Weights of a small masked image model.
Model: 13.7M parameters, 48-pixel images, arch convnext, norm layernorm, activation gelu, moe top_k, num experts 8, patch size [2, 2], depths [2, 5, 5], widths [64, 128, 256].
Training: adamw at rate 0.0021, 9400 steps, batches of 128.
Data: trained on simulated fluorescence microscopy of cells, 195000 training examples, 6.2 epochs.
Rows from block 6 of a small masked image model, named by matrix and row number. Rows with one number within an expert belong to one neuron, the router's apart. Each number is 500 + 25 x the weight over its row's rms, rounded and kept within 0 to 999. All counts start at 0. Numbers have three digits each.
Before each expert's rows are labels from the 100 images, of 14976, where the router gives the expert most weight on average: "top examples" is what is common among them; "lies over" is the class under the peak. Only what is clearly more common there than usual is listed. The data: simulated fluorescence microscopy of cells. In brackets: how many of the 100, against the usual share in percent.
# router: router (model.blocks.6.mlp.router.weight, 8x128), inputs 43-85
# up: expert up (model.blocks.6.mlp.up, 8x256x128), inputs 43-85
# down: expert down (model.blocks.6.mlp.down, 8x128x256, transposed), outputs 43-85

# expert 7
top examples: crowded (100 vs 24.9); cells: ten or more (100 vs 24.9); dim (64 vs 24.6); ring around the nucleus (54 vs 12.3)
lies over: cytoplasm (60 vs 30.1)
router.7:505462499529472530510481499492482534483480498502497492531516522490480466517509499557461502471492508577479419513509498520482517511
up.0:459542478487491444525521499516519459471491541453495515493483489514487508519539468507488526516512496508505503508491480495449461498
down.0:461531482472495518495489508491464524471526507480437482529491483500454432529456510512519504482481544474491525498538498446496486472
up.1:507532494471488567483495531523526482535470564452510516466494482505505535458528515513542518490489530483495523496489477497467502490
down.1:493486507504456492548496547495547465544503523465496477500486515468492498458488487480501487489517494551500467502522512514492543529
up.2:464572508502468533475475485520473487474522523462470541508460482490505512503499445543474493459530507451478471524496495502529495503
down.2:529517447512492501530507523469488443490528503491482449460501525495478466475480508531536508476490485558488518482514492477485477497
up.3:471528479473512532515519516509482521483482521504478509474483500492458500500486487491486467479534472497511489478489498519504549537
down.3:526470488537505476503461493506459510469509474522465499505485499501460516476516498518489463516467458509522507490474503525515495511
up.4:536509540523450489528467491513542495522524486477497501473512515481510496527505516535529515524491529482498581494477508510515527504
down.4:525493537498477532471496512487519516504465556503524504522490473489451502497537491479458474522522490510506438506505478530525492554
up.5:504524452465502535505557499495518474493512487478480517520500480478514494496544475489534517525536421485507469483511498481465497506
down.5:495510525500480495498509498502506487506482512502516525515497504495525498517501502498480518513510524479490494518487499565502509526
up.6:523514465499513525520511486467509505469524532488521528495510460492448491518461496548482438507526491488458546494519491495485500501
down.6:503488491536521510459490480467487532472523480525515524487490529492482483505521440452512499519474506520510485497513502530530512485
up.7:457543530500500500483515484520522474441501506479461512502464478511499507501490477507505449483535492481469448501499474502505463494
down.7:510493475486459512544492509492513523448530490505471516490525505484491518498486484512538462429513481474522515505542511479494532495
up.8:481512463494533550519482504517466535509460530475476490504486502495494480513530468488520496531506517450487525510483521484471505483
down.8:513469494528490467489493492506531565512473495518509524502511464470468531452502485500515475514478504537527477505519530495497519498
up.9:518521464470500499492536508508479515508512522494502529447469517525468494550475491512458455516503511469524534499470513521527523513
down.9:525493502517477483484482503456475538486513467502511509482522548497478477504517445458473499523518521513496481488506517506545496498
up.10:489514515502491453480478479518493508504516491445418499480499492527493488505497486488529462503517487469510493506481488519496510491
down.10:497502502507496496528500495495505499491494492489468498506491503521513508506495494522496506497501495507502502495474489447491500452
up.11:523459531502490471463557497503539458522501476488508537493516525466525510488494473476509494538520499509492578467497485504456453501
down.11:502494502500490516469491484483524522474504512506489549492523526515514509492525502507498486496466488494500483563493503583528524513
up.12:481502493486525512521514508523503565469497504512504495519506482502502529510524526494519521463466484515544466493479485505476561484
down.12:499507515487502510521498504508514450524497519502536492492509515507498484507503487505501509470516489499513494492506507555502507558
up.13:473488520494496538578528512513490513456489514471506518504466501497500524458486454520487490517540492503464466518503491496475479486
down.13:517468470497525510480497499491454536424516517505492509492528524485491491514488469507519455523477509473498505520524506514506507511
up.14:508483523503496519480477541479506506519510480469501508490507513469495490531546505528514512491510496462514498562486514517539504512
down.14:516511517444499528459469511523480523488493504479522492491544507528508491486524440516501520497484527500455466520533510534519485572
up.15:527501440515496498493565555526476527445483462489468493470529492540491494497502508512546550481494527484494497504492520529497477510
down.15:472520510478487535481521518536532519542479553490528507514542508538485497517512504472459507509511501473488473526483477525497497540
up.16:479518489508533501533541487506510466482526497510463524470490440516509515489548486470546522473514511497472482491491498502476491497
down.16:473516543498479514525468510472518514490521504468522546476524500498502465527548489498477491495494507510509468548508497504564502506
up.17:457506491520540505509519543512475471479482502460476501509494472473489502460530491513521515477541480465470507568495499466510488485
down.17:473527495486452488512497537530510517501541502509492486464515527527495464551495487510471504478486518496479457508518506487516518557
up.18:525511499475499506499535494483485480516517498473501514468520470521490493508486498521559488514512478498492457514477486499448496529
down.18:508492507490522521491515505495511509512501494509513538499495496498501512523511516481501469474489499479521514512487499550498495497
up.19:480519528495483483494505522491482516456506495454510476527506478557506486492516530469526473512503498518531547533499516513471460517
down.19:512498492525528484470531497496478511529503521497528479501499486481480519479476478488515510533538518492480530475509509497465482496
up.20:488498523489479497524484521518514485524479525470503495478485500468483499500539453503498451507534483478508510492487514508494528510
down.20:475474493511500460507479494525495495470506520532460504481501492477470501497512500473490467506488477512512479480510519471496495496
up.21:485518536490460517491479463504506471465520489466502501496470478524479486504440491502506432546526509491508497485486497513497482530
down.21:514498499527516492530499494450478501465550473490537496493476497505499486510470447504519493481506464557552525485542513467493485460
up.22:495475520486482506495492531531512479469536469437487515490506500486487525484481484520521509511534472472534549497484499506490505550
down.22:522494458520542501504487482473449464494495480523484491506475492488526504491476529506518495522489485499496541480500494466494474449
up.23:471508467496494524506543478494495505501510453512488517480481474496517509500539467479546475500505508481497470509494490516489474526
down.23:489482522506496494517464519474515523477533507467468529480515516465457461529548487510497476486487479540498469523505539472534510481
up.24:510489493509480462509540515490489506464459549467509506469475472493541495502574493471512481510509498478478481513485479481473479521
down.24:507506511493492509507500500509523506490506497501513510508479483487538499486470499487515513464498508510494508503521529543496516521
up.25:471564512491462474487468503524484498467510460439458537484458442486503526523500456531496457490527501499490489502481478497493519502
down.25:499519482516467486526491510469478483470518546500469503459530503510488450539500524574499452463474518533539502513514487478518505490
up.26:468517507527506532539483512509551473477495500490509516520510465521480476448444511532508511499500513527506476473534497491518488512
down.26:502485497479516511490515521502490503510496504502533477495480500497498522523496489503493500550494491467497509486498486525477487504
up.27:555493471467455520510493507483483455458507489449497510496471491466526504513533497512524483533540456462506576502492504515502541499
down.27:497515521507493487491498506494509507485503504502517505508488486495509493492488476502489530510523508508485504514510496542506491502
up.28:458539482506503505534549486484507451494496477515453500483502452497492505492544486485553509494521509511486474498498497495491510496
down.28:478493533502494518516473491487505489498508483490501517485526490499519456540543483476475520473499503526509471528499509495566509495
up.29:495519496508520549542527510497516502493517455512440505494514487497515502533526504537510467546482453478492521519487507490479533514
down.29:467514507492505518527499549490509462496514552482585505486522494504511477540507487476502499488512494515502505495534495546515474539
up.30:509551505500496557512498488489505447485527543473518499475524496474494493471481506535489552511501503463500507522525528507513478477
down.30:495518470500518488469527499509512530492498557500514486523530510464467483498499439488520490524468517511494511483527519514501456521
up.31:481464479512514445477525482501477496536490559480505519489468518495498509503521488494515488509543497467461474516497485500474470531
down.31:536517493525514486466520479480522486454548471517460520498513510492518523441468496481517483478494471504492523515487537527484525513

# expert 6
top examples: crowded (100 vs 24.9); cells: ten or more (100 vs 24.9); green stain (92 vs 20); fragmented nuclei (44 vs 12.4)
lies over: cytoplasm (99 vs 30.1)
router.6:551506512489479509472509508507533493522513476505514499501505511487507518476471523494482487508497483462513582474527505509572488523
up.0:527515506510465532469482500505493439499507477496495504496492509573435481477479439507494473530537531574505418517483518501478492544
down.0:509532493519528523517545492506466519466482470503472461523500524530530527511449507477528522477536471499497549476509523448434494476
up.1:436527511495535512480521500487498548521454515450517476475534490530475480503457489462516487510517474499495505535493537507460488491
down.1:449508490467503523503551497494491444518485529499493480515491492478509469484479498451516510489545526529487513482536481466480462505
up.2:489511528480520486520529493481477501475523499485536518494485485500493517471514512466533511521553518498509515558435464542473530478
down.2:503497509485505496503517494540489477475491470519452459508525508512537539463473506496535490484548462462494533457479543465437506480
up.3:464515468518486521543505529491522431475513494481498513497523540490511478454489507522461499451509507527483494508518481459516504496
down.3:506505529506501498523508502507498504500499506490534505517464497511497501487496517526494484512488502529507486510497492530510505537
up.4:524483476482482541510483509500510475501477489440502478492512525501526500494496453496549535526538510529491516513480453494477498504
down.4:508474491493504496491486486498482490522503527523463524536489468482523498505543556482474478501457529502519484475454509510516468450
up.5:528449490503495499535503509541500479509533486503528530465481494459528490497526494526506462482524489498497483522501499481450505494
down.5:487491482493477508492471516483489515534519494546496537493471490492508473528535539507467465526457515482501480520493473523547496494
up.6:426501509472535515522516520540514505473486532430511521459488514501515498469521507470493481505537515502444503510484479508451502487
down.6:477534483499471509573502555526486529528482486507471472493485513461510532470484482471492471486517497504504500515487496446473513458
up.7:476501541514494482486500497515536506506514473477436480514474489527492505486489507506504460530499502515475522504488477497486502480
down.7:528525522505496507490507502518503533501510501532532472455529503467489493500457477497447500517520488488478479522464524501492550514
up.8:477469471521495552540457519498494427493458499475537492484505527493528477476521481517503503529524506540504490490503495518490527496
down.8:510510518484522504460499482517495498523486512522526504520483471491512494511516535465494496516491515495485493487474521529499474520
up.9:524486477511530470508509485521524448469492476442495510511482484480517520481538510459526543528514514477480525514487529500481501528
down.9:505508475482495499455495470565489535509465534503504473501513487533522531496484450503476531509512526496472487495507501480469514503
up.10:534467525492493504502555471520459472471489514496538497524504533515484489540501491490563529487513513547478479511505496515474492485
down.10:523483504502500532484499475532508489498477507505516523503484472483468543483505525521519450494483489454568535512470517510485503487
up.11:471548558506490546453493463523503461527501489458460491526527482562481487450491494543463483480544508528493484513507499468496483547
down.11:475499511499457485548524517490521419457538519455494490488521545540520482531477460482510505440540482526478491517541492480474520536
up.12:525492480475521499480480552487517494489496501454480493532519472493484489486520499470501510518522486562485521545461467479484532485
down.12:514499487486546542470509529492498482493550453514498510476506491505485469489514544516511474575474496489517498502467501523514481474
up.13:500474481497484511483479472491536496470504476482459508483494555510492488526485486498503523546500485544519533498472483487488489491
down.13:524539484507512467482498462520484552466475544554542497520516482429497493486473493523473486523481529473504506483470522472501515520
up.14:488491528501473547480513540535484487528511459482536518494470550534475500496476455545493458538527503501488468483485471479463491535
down.14:525520491490529530510526516521474478481476464478456457532476477477526536494474524502516544506527521505466547474471509445448484484
up.15:478518554530499495539537557529502501483477521461491518487479507486477509474535468465530499525489514495488468510489509515469530525
down.15:487536508469499532502503536510468557565505484522469477543479470506501486514481538484520475516476514499484496490498495488479471514
up.16:524523500513530453541530517464488503540485483519535505519471512493506463492494500478560503502496493499486484507497534503470518501
down.16:506462433524497497498519503486490485480505526531523508490478493532497509513458503484483496453527483486533530486561510493480508483
up.17:501509483540485503475534509482471508463513470499488494488477463515480472464526492521506478491538505508492494525457497457451515533
down.17:483573523553500499511523514520508510504497525501507489513500484505538506491489504491510484511507496469470500482438480495447490500
up.18:427502484492489511542502561528519502526518487476490529504457500479507497486538436518529459497533477495501491485502469510476491496
down.18:474525531500492496529474555462507484512519507478493538487483495523470483520528486466515464473508479550522492516536495520525488501
up.19:504507504484477571501495495483513445473471521499502488522486484476532536487504436522481471537548452553491518521507510474511521510
down.19:489517503478499507485531508535526498581502489478512485495495483446473475492520489476490490539516578513489473514464475446505482481
up.20:501507530516521518496529528468474489469513485468465524495485433468549510519510483505500530506503450519455455514496486513512550487
down.20:510499515510475469524479494478538486499532464476514494474515500524478465526487492502479482484460489572543468505480543510526536503
up.21:499464509508520521517512534513483500485556534474490512522454520457454469552553455506523471503498482495492466535489480525511506507
down.21:524534517481491500514524525509485541526497537480487491535530481514501484477490507502485501522496496545471459533484537540499533538
up.22:492494488487477516519479484530509498535509489451485519493462524521491484507522442515509459475534494491486505499480395521487498475
down.22:478482533505494505508475540472486435513534466472467514490482477502513491494541490508479533517534504523494486508511498526528460503
up.23:512479507510515558483501496498501537506517510470531498539524504508501512514498530494480484502491523483500542528491501501485455509
down.23:527553467511494480513503528474524476516543524479519483470545538547531500492460481523460551502512501505459486513477469486491520496
up.24:492533537453432501515473481519488485537484490477505498520510527494472511457529503527486495494521522470490526493458457540450529493
down.24:498493482504471491496481524491508455468493521485502509485486517453491464494534482563479518517503544544485463542484478521560501549
up.25:530490487520533488532534466502526566470470482471495484485497522490519538556525514455491497477476490494461545538477476482485473484
down.25:508505453536510483475515457529500533453497502535498494501510529517532523506465488500476498496488515491478498506495524485478531503
up.26:496530576505528489468498475489495493438500458476467476520466490529446483511508514508505488501505516502515512517492461522507489505
down.26:496499491499470559493499491547513523511496510487480491482544499487476516499525455532472480518466528449475482539468452465506570517
up.27:472545535427488508517497533493476478493533516468516523469478521495499533502518462512522488497550505496482519507473444520428532491
down.27:495502500494495502527461525452508469487542468471513517453474515519497452494519480514503514495502500560505475541525500525549504531
up.28:484501532501493496508498521531498469480540484431495493505549495516464506520487473554491497495531477506483434493497489514474447508
down.28:502495471509520494523497506481465459496517482499507464481467504511513499514459496513526497494525486493522545465517493468464454458
up.29:504476509501519445508518465523455492493470508484506520502515520488492511452522515517522500480548493493452483543497467500449499523
down.29:527469488503483508498481434515507505539468460521484490480501520463469518476490540510493462518490514485519503511424501482491560484
up.30:448484503504474591487468498505495508455486515473535488502476551540480495473515528485521481493493510487494480567512503531469476500
down.30:515485489466519506486470470483518490514507486484519496488582515487465476465515479484473553529480516511493489496457533477513477480
up.31:464559499518498526468546486506506503464541478496408503487460469509488510514550482500486487505479506466486504513500473498531496518
down.31:483501517524451487490475513518528498520495513482525531493501501525514475500535481504448513510469501517477431526525468562552551542

# expert 0
top examples: cyan stain (75 vs 20.2); few cells (69 vs 24.8); cells: one or two (69 vs 24.8); membrane rim (58 vs 12.8)
lies over: nucleus (31 vs 4.9)
router.0:489511451500486497541473468527489496503490519477498525471466469509482480511492457499444505479481498529502466563495481499470506478
up.0:513511471460506505535508529505499507538518538490504500501506510470470541487474522494495469508501500456500531499502488495474522514
down.0:475499517534463513549497535522474537503530486501492515488507520496520520507530454486515447539482487524523486516500525484503537460
up.1:492498534526502491490515485532515468496481483502437498468515480534527485540515465535491464505494506439500552479491492497508472508
down.1:487507500477501513530478536516545539492488521463525519485496452479479510507502529537499481511501530512498496519512512501501520518
up.2:504485526482469550505535564505502503482490453494506473512519525489500515473488502522525480499541462481506487495479479511515532508
down.2:508521494512536501497493501478439463482495501501528495507481469472526501528496511498526486522513521497514558461490484484489436461
up.3:544524459512537515500510506473527492493514503458465504507505500494495519533561532479514533476496487474481528523485512515472517510
down.3:513503482450511533533521493521494455518485503469488455496476466481496500483492500519542504507526494484487529451518514473479501480
up.4:518496471523488529489502482481507448442488491460521511494535532453519480488552509528462527500485494542510514484535511489502489483
down.4:501511499501507509496501510501502507506497503500512493508491511516506488504481505495503507499499503510493495497497491539493491518
up.5:482521540470517514456522543518528505483506553437500482508490520529492489524486540515502548514514485455495514519468460481475436511
down.5:575486502458503517501517469477498481507472483482501500525523467500520493499512504472491546523524485549495496495479538519518497531
up.6:526484490534450544506487523517545472508508478477475497475457547475518490492552468485499509519513471491506480473504510512524532513
down.6:498508492490523514521501517518504492510496493508501492509477483515501495497504508462512507472480491510500509496506517521505498516
up.7:476511641502499537470512490491505510488522451475486502501521506552473486497482491536500437492519515507505450522497524500508478513
down.7:512488466513526481497529519498478505491497513496514487461498511469473532484467499535513493529526497487505566459522528473446469496
up.8:476501542512490536488508507505527513465516493466509476479465539555504485477453533505496434498521527514497468430504517521502505516
down.8:494481502513486483561499522465499491447531478447515493506484538485508521485504442508500518508551479559513510510545522485497490469
up.9:479481528519492497493527499495539463472473470480498491501511524480500504520523492503490422486515483459487552464512514497511512530
down.9:513495489519488494524488526502516547531476508519530548510502500540490481501502511505505493476480493506484493528500497539517507516
up.10:509476493511519511509500520488524477552501506503503484484494501451502499498469499512543524506518477468461577491519504482465468507
down.10:481495500509496489488462489472484513499484502499506548493531530499495509465542465525500514537486485495485484540494478527540506495
up.11:483527538496458512495508476533500510490507517486445513530460520553466482508526451507509439487570477490502497555498493522492484508
down.11:542500490491485468554510474482508476467480545453524507514496523500501482494475472565504496485526502519483514490536509496479530526
up.12:518529473497508533494530506520516476491513499509526504497534463521489505496506501535513459517517501465516481432473502478466513532
down.12:520482491490523495440512501507522476523464509493512521485483437439516506542512528499505521521503554497489508473468500512496469451
up.13:470485493506512491501498482517517492485507503489494530512521472517470477499504435528493504480505488512496437550506478514510488481
down.13:502512475501521514521543513522492486488497486488483476503474496480499516490455516496534486478520477491487545462522503468442478518
up.14:515488471500484486572465497532493464465509486511508505481480492439530510496516540511475537529468510483489539495521520517528519476
down.14:497515501494513505488502507499490512510503501508517495485502504512497495514496481492493504518511513505505491496497499528502491537
up.15:522534454495476500470489501473507479460474507458506505504510511497499514486467567487461548475466514535534504491501530498516543469
down.15:497507504498499501499502515497505494496511507498509499503502504503500496505498504504504500495500504509509497495500513537497489511
up.16:522491529509499478525502502490552474540502504538491523485442527438533481512495482499503514500512488476479548468521514479472497487
down.16:505549525461500521466483501503470497536477505504500504508516498495512496464535472475499534560496539517471478509478475526528482518
up.17:557463479500481492500518515495499450535487511498526516476508520515545466481438500487520515532496492516491536499520513499495500501
down.17:496497534491492520497481495497491519523522492491495512497552522532492516510545502470494508485484492510501475513494525530520514507
up.18:516466436494475468519498495480447486505497504507508498495511504471507493499499531493531528558514517493456527547491524499474536485
down.18:523499510483482511504504452507507532499486500521499500493559538524483526507504465520484498503505513483493478519493498520502551550
up.19:476512538520465542507512494508540476454505526453541517466533516521478473476509470550505485516534487545499419480511535503485532510
down.19:531481490497524520491507499505484499479485471491497495507470516504508521497479518504521527492526490492501517489510495512477501504
up.20:507481470474456487482495538518502480541509503469515513494475455452495508497473516512527511520526472497483534496487481488465451512
down.20:513497533497501475539500530454521497515496493441545544472504511487519514485534492524488503516529487567492470537494526540520486502
up.21:562502514475428494487514542521522475524532516500515500514480512511518495557552477510511517493526508509478518464461500507482505487
down.21:540483507488505510482477469484495472517478469513514501509479496475512492465504506464478536474537531492501483475496497495506470481
up.22:511567476499521486526507524527517482525507535546536519510459482445512515519512491511507496475483495477504521446477510499490557472
down.22:514527543478499484449465503484489514524531465508479531474499475490515506517552499468474511528484558489475467515460484524543494485
up.23:521483488504475484446511512520523464550486491462486489508537504472525514483467501478508514521520502479468549466503505501473479508
down.23:501480511492509504510488509454511510519486468484489547473493516523517521493532499514505514529490480528489481536509464534527511506
up.24:521506480512500532497498498518488517434488490448515500535502515530523509510570507493492497507490498514530527522509489503510528523
down.24:504511500499503499504498504489503480498503510502525500498494486501517489501497495492505515499507503520498502502512504534501492514
up.25:482468506501556528479505508503501527506491495488494489488501508445477522526456507498485488482494487484498538541513485492488485498
down.25:488495503482487505468491484510509512506504496522477520498541513512498491530532494494484492497472517482496472525508514533529537536
up.26:510513520495520450489498499516493510505511506531464494542534438536482496471504482456509526514489467521514543585494476482476469496
down.26:520505488535510502511489495467462481523514472473498480463466504475534502489481495500514509516522499514497540475508498466467495423
up.27:496523526495542545496552479474528478514531472493472503474522458518479496491543505487506490519508515487505471519477507519471537505
down.27:507494494480501514517477494509466488512478518498522503483495475506509495473518534549529501507495497485516532491512484476514463461
up.28:525474517488485497529535545509556503491509477496497481469466482495504506514512526452534501573514515479495521460521490509492453505
down.28:528468517520484497520469477477515531466479492488496507507518510503494510458509463516491517500528473553511478515528502503514509505
up.29:542530501502514525466501509531503493481521505485510473505544445558518515498520534510481506535483530525487528506502483483508480539
down.29:494525501502523468485493505470469498488522549506483467473480511492490473502495476533495514526482506537505504467532470480483450444
up.30:508467492484489516494477497512490535483484467445516517499487522508513553474504537502485496510498506491537562516477493506478522525
down.30:508505504502502500497493501491514485495498512499523511503502498498504494503506494497501518498507505512499500509504503539504493526
up.31:470528509502469475479497501497498507470458465470452481521476477532501521488512553465488538530493552524501521521507502492511539505
down.31:499528516499507513499512542509498486539502524498509471516481485501498502505501477488492533500521522516522499478487509499486451506

# expert 2
top examples: crowded (100 vs 24.9); cells: ten or more (100 vs 24.9); dim (93 vs 24.6); red stain (59 vs 20.2)
lies over: cytoplasm (90 vs 30.1)
router.2:509497496460489500483472526502516500515515482515513500526498487474478521501463515505462503487499498414524547466489504513590490514
up.0:490488484510445511497483518520479508527497544501526515504490531497480488492531467554493497471501505539503446486499481503474511492
down.0:491547492502531492508510507550499542511472457530465488498494471490509513487453545484518533507517532487461509478491493468468481505
up.1:517488504495496485497507508493481488477477490452509512502552508521525465521481470520496537510484477549522463500507547474465500493
down.1:475512531513499508498511512520508530504486503517523495499505498509510523490511508480499476497496486488513486505483491536485508506
up.2:498484538480529449465509519509481509510471525446492515505519482477467516471500497493533516495522490500500514501468469501480447519
down.2:508486489517495502497532489545514539520477483523457497506492484491536487527469535443472551502483569520474466485474508489475544460
up.3:528535500504504525499515523509515473464525528440519504513512437505483464510464472550498457487518493507499466494483476488460467506
down.3:502476488482505500504520509508475473506497487498523503510503468498500514480503520526526478493513485485528527488527490521500490511
up.4:485498474539497502490482557505491492492494510460478499483465519527531444506516434487562471484527492486491527506474476476484488500
down.4:475512522524493506504478530494474492524522478508489522530486428514512494450527551538488502521514499507501497489500510527519462510
up.5:536497533557491555505498498525486494477461493500529523503518516477541494497499480505487483507519436497500531510499518496503518518
down.5:485501537535505497519510496496536500470516533496498527491468493545521507493500512518500483468527474507528496549539498537463499523
up.6:520518497496474489508497544498493486466515493458552507494530489488476474509551511537504489481483465529488474507500467476457466506
down.6:514507517488521504507514517493507502504507507489543489526514459512485507495486509459510481521517487508502506488488507523484486507
up.7:522505454514462518521468476513512513478473499501474504533495530450511489441468534503469540492506506554495529473479479465504515510
down.7:478513495539480485515516497465535515485509522515512532535472515534509464518497517496492491507468522532520462504495481526487513518
up.8:537515508536439536447474470512503477500492480486493497516522515519487490454482504534476511533519529485493522506492517508511535525
down.8:506545502523489483537495508490504537483515500487507530490503502518505499519505493520496500461471494527489496564542514487486536542
up.9:481560481479499542487542491501522549483511487520468493482483495506497484525473507516465525490462504517513525472491524495517552529
down.9:499535531518508481465496511472525524498518541516512528504491471497508463512514506520456493530492536486495466530445472534520500529
up.10:507516483539546498483513495515483507518528512504504499502511473489478494540458504472523525496524466522493525502457527527493538505
down.10:477509498538483513502455512506514559512491488502494535530491507469491444503477498472480539514436565519522481494485510510510492473
up.11:466519477515493494497524497507483490523532524420509500513539468513477490510491479517492482499547463493511499510481501482470442483
down.11:495496487484508504517520517501500467522498490509532492521489470493518498487481556507502524502510499521517525485509489502491489492
up.12:484474551491473534475479488512489493512490487460479513523521465546465515466470479551475480508548463520500471525510488508476454515
down.12:516471492510496491511488496494500484476470503481500500534529496483491515478487477522495497465526468475491519492534515493488509484
up.13:485453521499445499532479512508523462480439524478479504500474535510516465477493460471475476512526493569494489501519542517492497496
down.13:493514544478492507450501509472525541535505522495510521499495471509484485528534497448480484537478553504504457517488505523521484517
up.14:507467471498435475522456510511477523502496529452519496482502523478469454462479521517502484484510503501481506533503494518478516461
down.14:523482505478482497546456541467480469534511472481541519457519514481510476500536487497497511529493534516501485497487522524545501508
up.15:497472497507542536533472513494536502487484526433530517501516483529496501552512545493518490497518508543491451494524529488495501513
down.15:500459509479527537490486503532497520445517490480514490541532481500466501506496433519485544587533498477494494511510526530510504499
up.16:511553486537510538472504517507483490494481520497485520485527481526533443490558459509503461494521448466511502509467484495491525455
down.16:508498476536514538493473507491456512481501470515516519500537445481498502485502528549519498503501500488540557489522495476505484494
up.17:514496446548520521518509457500490466469488502514526504476493506490454495506513486488478479521505463505488489520511492490472507499
down.17:545456508446469500495461502467468466484525477479497497481536515485491480502538495528502486496505520495494489511515514517566500527
up.18:528488502488510520482511528531510478491511468461497495488471492515497538464509493497598493544511512471492547520480436520469472503
down.18:524505479477504517466530487537519533517502526512502492518496470540524510515497514421484526504502506513496478483473556498480485492
up.19:486524458524495524502531508526436462519437464495509511516477456494525522435595486515484496500528516491474468521495465474488511496
down.19:494480480526484495500492478497486436502487500499486484536520532467476487456498499507526503460545501506496504464523519472500494511
up.20:503487492604513488501490478532533486511465495504498488485507514493520480526484510506488482499456473496511501481552520505502492482
down.20:520466498451481489518531524503462500536502521482507485510544489486526535510504507459519509525533489525475524456515536470480477513
up.21:548463475518430456544452512485493527514488539446533504505499499496478481474473526521527511539501526506480497506475484505472524451
down.21:509489530485473502495477499514517502518494511480520531489520478489477471499554466505484509520464543493513461520517530534541516544
up.22:509544505502479548442479484503480497453514552441539499526527498516489493507462527510465496491493505501489497514519511495507483510
down.22:496499486498510521512499527465493458473516504483505507528486504492515506502499502525516521508509488516470513501525484520486499498
up.23:505456493509488514501499474503489479487452473484474523499465530513531484467560484481507526581540498517507494526504480484470515507
down.23:496492496474516482492500471515469461493483530477511487510493496486478509473485492523517501483550482476503542495518492488499462493
up.24:526479492482510530520520535478469500479504495490553508487509506522507493502519534530548493527491504522495448502490485470450515494
down.24:491508514504495522469526484505492513503481521512524518519524487480499523524505503490489472509515520458510508488506487535493498523
up.25:498494520558483504510505513545519463475488469459494472496526506478509507484509479526523482538492490517493482504536507472485476517
down.25:533481505445513484494512523504457511535504501497488481500513456518521528521475524471529514515506500523463507455503534461472450489
up.26:503534504504510522479516496487493472518541525468523502474527467510487459532473450530492471476514466499511465501466478506480512496
down.26:505459479472523527512531513513494485498487469501507512516503478473521544479524541530529492475487468491529541504516483514503507483
up.27:514538470528476529537476469512494496470492517486523499476478510504471497505494489529481495533472466517482520505522497522452486488
down.27:520486525458486514485478503518506520511522478486510515485527498504489478522531493469500517488469515501471470520506505552538527547
up.28:477510568499510536463474452511496454478543475445488500507508495555452539492472494542468443500507515509504416516496471506475464519
down.28:498485477504503517519540498483491455466505501469509490529504524485498494499474495534526487460539475499503546473547510497463479519
up.29:543463487491454497526484500493502509481511527497485513468455574475494491550512491520483468493516517564485480505500476495499504474
down.29:454512494526493446507476495480502511521465508525518528475480492488473459459506513562483495521515500510507485516528487537521491558
up.30:505479493585502489509502481526536481519469484501485488489505514490515488514492499498501476510463484498506499487542528507496493483
down.30:511463494460478477511515522501472492535502520473504488512543489494527520526500498455517536518526513528468508448526524463486477501
up.31:485510520513496514493513510497495496483524488426516499507512480519479519538514471546501482503534455510506478515495502474465474539
down.31:490499486489519479518494518508469466507506500505509483511483467513497473498468522510504512519507487501512526481516499509501464509